{"num_classes": 3, "layers": 10, "activation": "relu", "am_softmax_margin": 0.2, "am_softmax_scale": 16, "residual_init": "none", "optimizer": "normuon", "muon_scale": "spectral", "orthogonalizer": "polar_express", "adamw_lr_other_params": 0.0012, "epochs": 50.3, "lr_schedule": "cosine", "final_lr_fraction": 0.01, "weight_decay": 0.009}
Rows from block 6 of a small image embedding model, named by matrix and row number. Rows with one number belong to one neuron. Each number is 128 + 32 x the weight over its row's rms, rounded and kept within 0 to 255. All counts start at 0. Numbers have three digits each.
After each neuron's rows are labels from the 100 images, of 14848, where the neuron reaches its highest value: "responds to" is what is common among them. Only what is clearly more common there than usual is listed. The data: single toy objects rendered from many sides on busy backdrops. In brackets: how many of the 100.
# fc1: MLP up (model.blocks.6.mlp.fc1.weight, 1536x384), inputs 39-77
# fc2: MLP down (model.blocks.6.mlp.fc2.weight, 384x1536, transposed), outputs 39-77

fc1.197:149088101113142152123113157088145162104081193157135176116184023179088135100109173136079153108134113067129147134109097
fc2.197:113175173123125105118101143155115105129179156089181106125149145108184074166114046122079177108143164132167083110149147
responds to: white (35)

fc1.665:155138087141111109166138110152168169120040124195075112127089151128112138138107135180102115095164129118119104095148131
fc2.665:075175129149109101162070152117146078166125129144122191150122074060083069128138168146154130174116082113146112178090176
responds to: metallic (60); ice cream (39)

fc1.661:118109122121151080221128151081158114137146111158124120146167051171142071152155147209147115084109071195128099139107137
fc2.661:100077156130139084114097129132156103105064107158112166174083162113118121149056144120152163124140130212141101124128070
responds to: from below (65); black (25)

fc1.86:171104131114090118170094134119144140194086099181114170126124100083191114092188167153132157121146179154152177123119114
fc2.86:122120050176151206142140126079091118113124130094119060086092099079131118122113136120157153157101152100140122184119129
responds to: grey (25)

fc1.140:183095159103143051056138132115066133079163125099190143054131144131151209148170133038116110084096121165133156150116145
fc2.140:092129106122152127146089097228165099156101145103072109134114133156173128216155086194111172155112191193143089062121069
responds to: red (45)

fc1.53:063194109123069093100098154120106133091124112163102094136108120120162129130185151147165091092096187128136108109105173
fc2.53:192151144119183146174186083137131150142128060128170138096164150108115114073070073091123181146092105130100103153137093
responds to: mushroom (27)

fc1.60:145141170121132163128124116124152131117123166089186137097197164178103077114132166120107151154110096153164185172100127
fc2.60:183091114156108131120067073111111102117186095141185145168158116111144127130104151136126087103147098077137138138095131
responds to: orange (31)

fc1.258:189116097113145157141146144127115173103123136102177094164170075141092179157184114084102129101126144147137130114121094
fc2.258:126140125092150041075167128132084108146058137167152125079119161107121204109089141154122090118146109167212110105162121
responds to: orange (27); yellow (26)

fc1.15:137079081158193089144107102143107116191128146146105118140157180090079062113147160105159136084118112128158079143173127
fc2.15:151179154150081140075140097151104191120142097117076118105077161159079134070162152137108125191161082149159120142121137
responds to: yellow (44)

fc1.608:086106129159064088114129180068146144085115092098117113101162169109129140064094144154143127179171137054094142110160100
fc2.608:105140092138165122141107132139119127132107102131043107133121106179081119144087092111162127087120137137134148134166116
responds to: yellow (40)

fc1.460:121132111115184146129137109255165129120075133111169166085092160110078099151146126150099130121118112131140110082133195
fc2.460:122182118091128128079140118100117146090094159141126102102123085113052105138142117089138139123158177162060165148050138
responds to: tree (32)

fc1.470:134111104110123147099170167112122170132162104104127138040067077116108108150165112145153122096172077087135161116114180
fc2.470:093103163170150146145159095140102099156167145082139110114147132120177131094168151101137129196100121173112106134166166
responds to: orange (39)

fc1.67:115106093104193159157148146110050140157092192193166129139114046114105160126091136136166104124174114120109092149104148
fc2.67:110167153151078148169165098091175094110123129072163133124106122141137140133106139115088109151105162081110149118198129
responds to: red (28)

fc1.449:069092095149134107117169127134154116118153134149058183116127129088121163026146133177136100122114042138099145131094141
fc2.449:172066162108103134078086146103104161077151124135125081127105071182179167166162108110141107142115219154187159154112107
responds to: metallic (68)

fc1.623:109141109102101185197103122125146084147094094115118165116146119119120166149132152057142172141129129187150088132135146
fc2.623:151060104127093096095148124144111154116186147131153127163163154156093137108136138142095102143134137138116148113155099
responds to: trophy (26)

fc1.348:130131163083126145191152100134109168138108118105137151071103121143186165094166060130079107048117150135124129157114149
fc2.348:166145118141174104167163088126112152151129094120132098187126142100073095124098177112201148111151135081182139174159117
responds to: trophy (31)

fc1.537:136129190116128129148109129083090178143110167102136134171158127089159122151144112143078159071123090091132090100142163
fc2.537:138175147131162128115147137124129123105193116121147101075141129119145146135042102124105185131180117177173099111173119
responds to: grey (46); white (31)

fc1.723:051142088148151095193096143066110105180170085098053140110078117152152107100142125112176081093127103119155100128108164
fc2.723:079104067161081083129169127150129085107138086123171117108129108192157113157179134173106137158094162089155148176110079
responds to: car (26)

fc1.756:165171104098099129082141163091137157145094125136074073086151131109163138140049103135112124090162086129165152191127155
fc2.756:160141159109112083155136102149166164125184144130167097173063146137123154117093136111127054083124098124087149101160072
responds to: orange (27)

fc1.462:110109097214119135125184198114173153165142113133110140090144130118096111122109161087088141108112159101129152096103138
fc2.462:063060146097124092106157105125083149091168100108136165162188132145153121139137082182115134197083175134147139190136130
responds to: grey (33); tree (31)

fc1.339:123123111137087132069155123137179161118128136079125108067136149106128160156102080185120119145144067079095179143159095
fc2.339:106133100171115068210132123164115159148187149128139109193141114185112061074054117142167148144132133101214080142108093
responds to: grey (34); white (30)

fc1.452:155074151061121176126088164104125182167107124117147106141137127119146103112110137121047115088119125046137096137107123
fc2.452:111146157128149182130068109082107140136161118109147088154102136091106124100086132105148063111132120193142149105149143
responds to: white (35)

fc1.620:092199161200126130156117167090091156122159100122143116068161084135154133186097114186156053139135170137157103144099119
fc2.620:228076154158133096089153090105119083099126124137130079154131208142138138108146144128198101149076118084101170103129109
responds to: tree (30); grey (29)

fc1.636:046146170086087141146080123094107103073039163084087129117086164109075086112161094140068093124166157087097118152101149
fc2.636:166139157107097129182165146163204125078144085127130136080131150169149079149160111091115228075099163081123096173113071
responds to: mushroom (28)

fc1.520:145139154117148119144134153137093117109092129195160168155170112143169156173188153071142137061089162143129156152140085
fc2.520:068100113111125132113118121140081159102177138076170144114088143115163182096096091153145168133108180142123140126159147
responds to: trophy (33)

fc1.390:091108148165107090131140143148115125076146136150157124122143064149155068085141089130123090169188079109154152133201184
fc2.390:121158111148150137142160135121148110190102117143142112095142142208114158134139131194214139109097147146103106162079084
responds to: ice cream (25)

fc1.626:118139106181088101099144133177164172090141237121095072159126156086148131094135112109149108118093132151087146121144093
fc2.626:045169144160137081109149133064083102103107102120147181081103101105100116071089113180133167101106145088090146091117168
responds to: ice cream (28)

fc1.107:078158124107151115165111158140169134129140193153134085086080092166095154115129160176047163153177123142130109140140186
fc2.107:164133185103106118109061111167113094115072104109160175157112143137121107098113141150148099128120107148120140119121136
responds to: mushroom (33)

fc1.501:088113141128149103127168140210069118072187103107103193083073122134128152057160137122057061070126183137118202138128106
fc2.501:167123110100098092186092135082089131111108090083079067110157129142120102125127222143180131174103148095100093100141148
responds to: trophy (33)

fc1.327:160108098132141187080174090115110166126112196179147150104137133083154164181145128113159133102090145175120115145104129
fc2.327:096193102142126142159139173161088181109133116099152102149115127163111164120136102172124152062116127118194181101163157
responds to: trophy (56)

fc1.468:102131135168186059168071178174159144177148120162129128132075117174053139127136092157042140138128115097114123105101154
fc2.468:119147200083152119155145118133126089087128115133079150128104175114121136130194118091140122098163088191099122170104106
responds to: from below (64); mushroom (56); yellow (25)

fc1.176:153164098119105176114156124132090131129153139183105160152106127125130109106100123088145199121105156144124093085167161
fc2.176:139143161126121106127085155175098125143200137080136121113057197174164109100138159217139167181134046100136108162152132
responds to: grey (34)

fc1.733:127166121175085147096096116163109131160094070137127153108162108069101147083138113137101086104129140070111165105158193
fc2.733:127141149146156139105147103124199153126107090092161158079097127160171128215146126150158108183146130113118100119134144
responds to: orange (33)

fc1.41:165162110142076119112105140112128109126125113082141122082130100120093142086111102107121123173090154138152171091133129
fc2.41:112138158080147140151145092075121150182150120117174064172167115156126103194107150088179175074109168108120091123128098
responds to: white (30)

fc1.49:171142073147117153152197128084070099137134128115114137098122148090100095117128192147143112107128148123128143162117106
fc2.49:175130110056136092133049162157110119149136131203134192159124141111146097091108065083155124124113136059071188138098106
responds to: from above (67); white (27)

fc1.106:114097172109150133078114139183129172120106172170164143093160136159150097109136212125122130097145198131107139240095144
fc2.106:180125136080105141156146141087132142179137124107128107135094068148146121155120145079127089145135108151120140122089125
responds to: metallic (60); teal (33); blue (26)

fc1.713:157184163102149164109113115134151128178090064204117088147117201168103132140109100099131164108122091126102162092100157
fc2.713:136146099119149125135079108078117118129120112108117172104105103131148104125095159160167123140130089114080111099122101
responds to: car (36)

fc1.641:155086063123182107111175104116134171073118086131092137088120079119140135178109152155107155181081142160095139102181109
fc2.641:161120139133147094142142090174132153139073118150089100156178052145113144139100138120131168094111122116139145072138105
responds to: from below (70); umbrella (31)

fc1.529:175142204146136085096155099172147149118158095217123164113136127159134146141117140149074122112118109178155154104149197
fc2.529:117110096124171094138128137122123118104058135079092128170151160108142164134099119159140103157143180175100109112083072
responds to: from above (63)

fc1.81:101137108146147113156174167121135163128128072158115122120131062116133178121070116106181102103171154103154139102059130
fc2.81:136095130126155134124114104128144102135076103123123115109174107178149087169109112086118069101130105073126108138152108
responds to: trophy (37)

fc1.297:129166091110119120138059110093067157196141174085166078099098093140093160078164138124150086148122119120123154155092139
fc2.297:126080135095173061117139102153144109180116133110158071145156140139103093128149056113111097083111118106154115137152153
responds to: white (30)

fc1.691:129125123125131133164096137093079118155094139160127110171135151141133083154089121189105167191124109147168068094071099
fc2.691:135149092074093143151155126103124179078171121122114156154109176103140134129179166081135128156116167173126199151128109
responds to: metallic (73)

fc1.535:108178154127127147192116133155129177125128192139083121100115145117144117203146127201183069139184163146096087090187133
fc2.535:156104086135136078103152192064109140120187103092189093085120126125125108060163149054143179081131095154181143164129086
responds to: teapot (27)

fc1.456:091112117132135095094119173120125084105125131088070178185128160213144121128198151113118097110111102097175119170072136
fc2.456:170108143079158131114154128126104161143172124103179170155135160112142131133117162150128148105078129177147107112181106
responds to: mushroom (34)

fc1.497:091143156074130134154128153108166106110112138124180139134100191105135186107142126197093106069101124181110186187125187
fc2.497:182088102159142087143114088131133095128147121134133101127169073151166128144093211122118151189157146147098041156103099
responds to: orange (28)

fc1.285:120167112121096150188143132161118195118138041065115107135113169107107135122171134101178114102165145156153091137115164
fc2.285:116158101124122090121079154146113126101132152123181118084120104153117090092087128108150101135095122139184121137125172
responds to: red (30); sofa (26)

fc1.558:121143106148043139166134095139156160086203093106165131118112107152111087133126118162111117163117141123128104169110182
fc2.558:112119136123176122161158089126171140149206086176158149082123064131153183111178157060158094129199173116118139109111108
responds to: ice cream (29)

fc1.630:100104053139103123134119104105072129116134071109127139143125157120104162068115183123138128180150034122118165134148135
fc2.630:136133085095169158132134130172108135109082072145109128078151129105127064098140124096169138140134160193118133128147124
responds to: white (30); blue (27)

fc1.528:133113147128150143134179154146102158130115125183179148148157060101138124149130148126176127147140069133188148122140089
fc2.528:125133165148143135144081083130137145085073163124145166130153174135160119107092101140124037091113139134083148082168104
responds to: blue (26)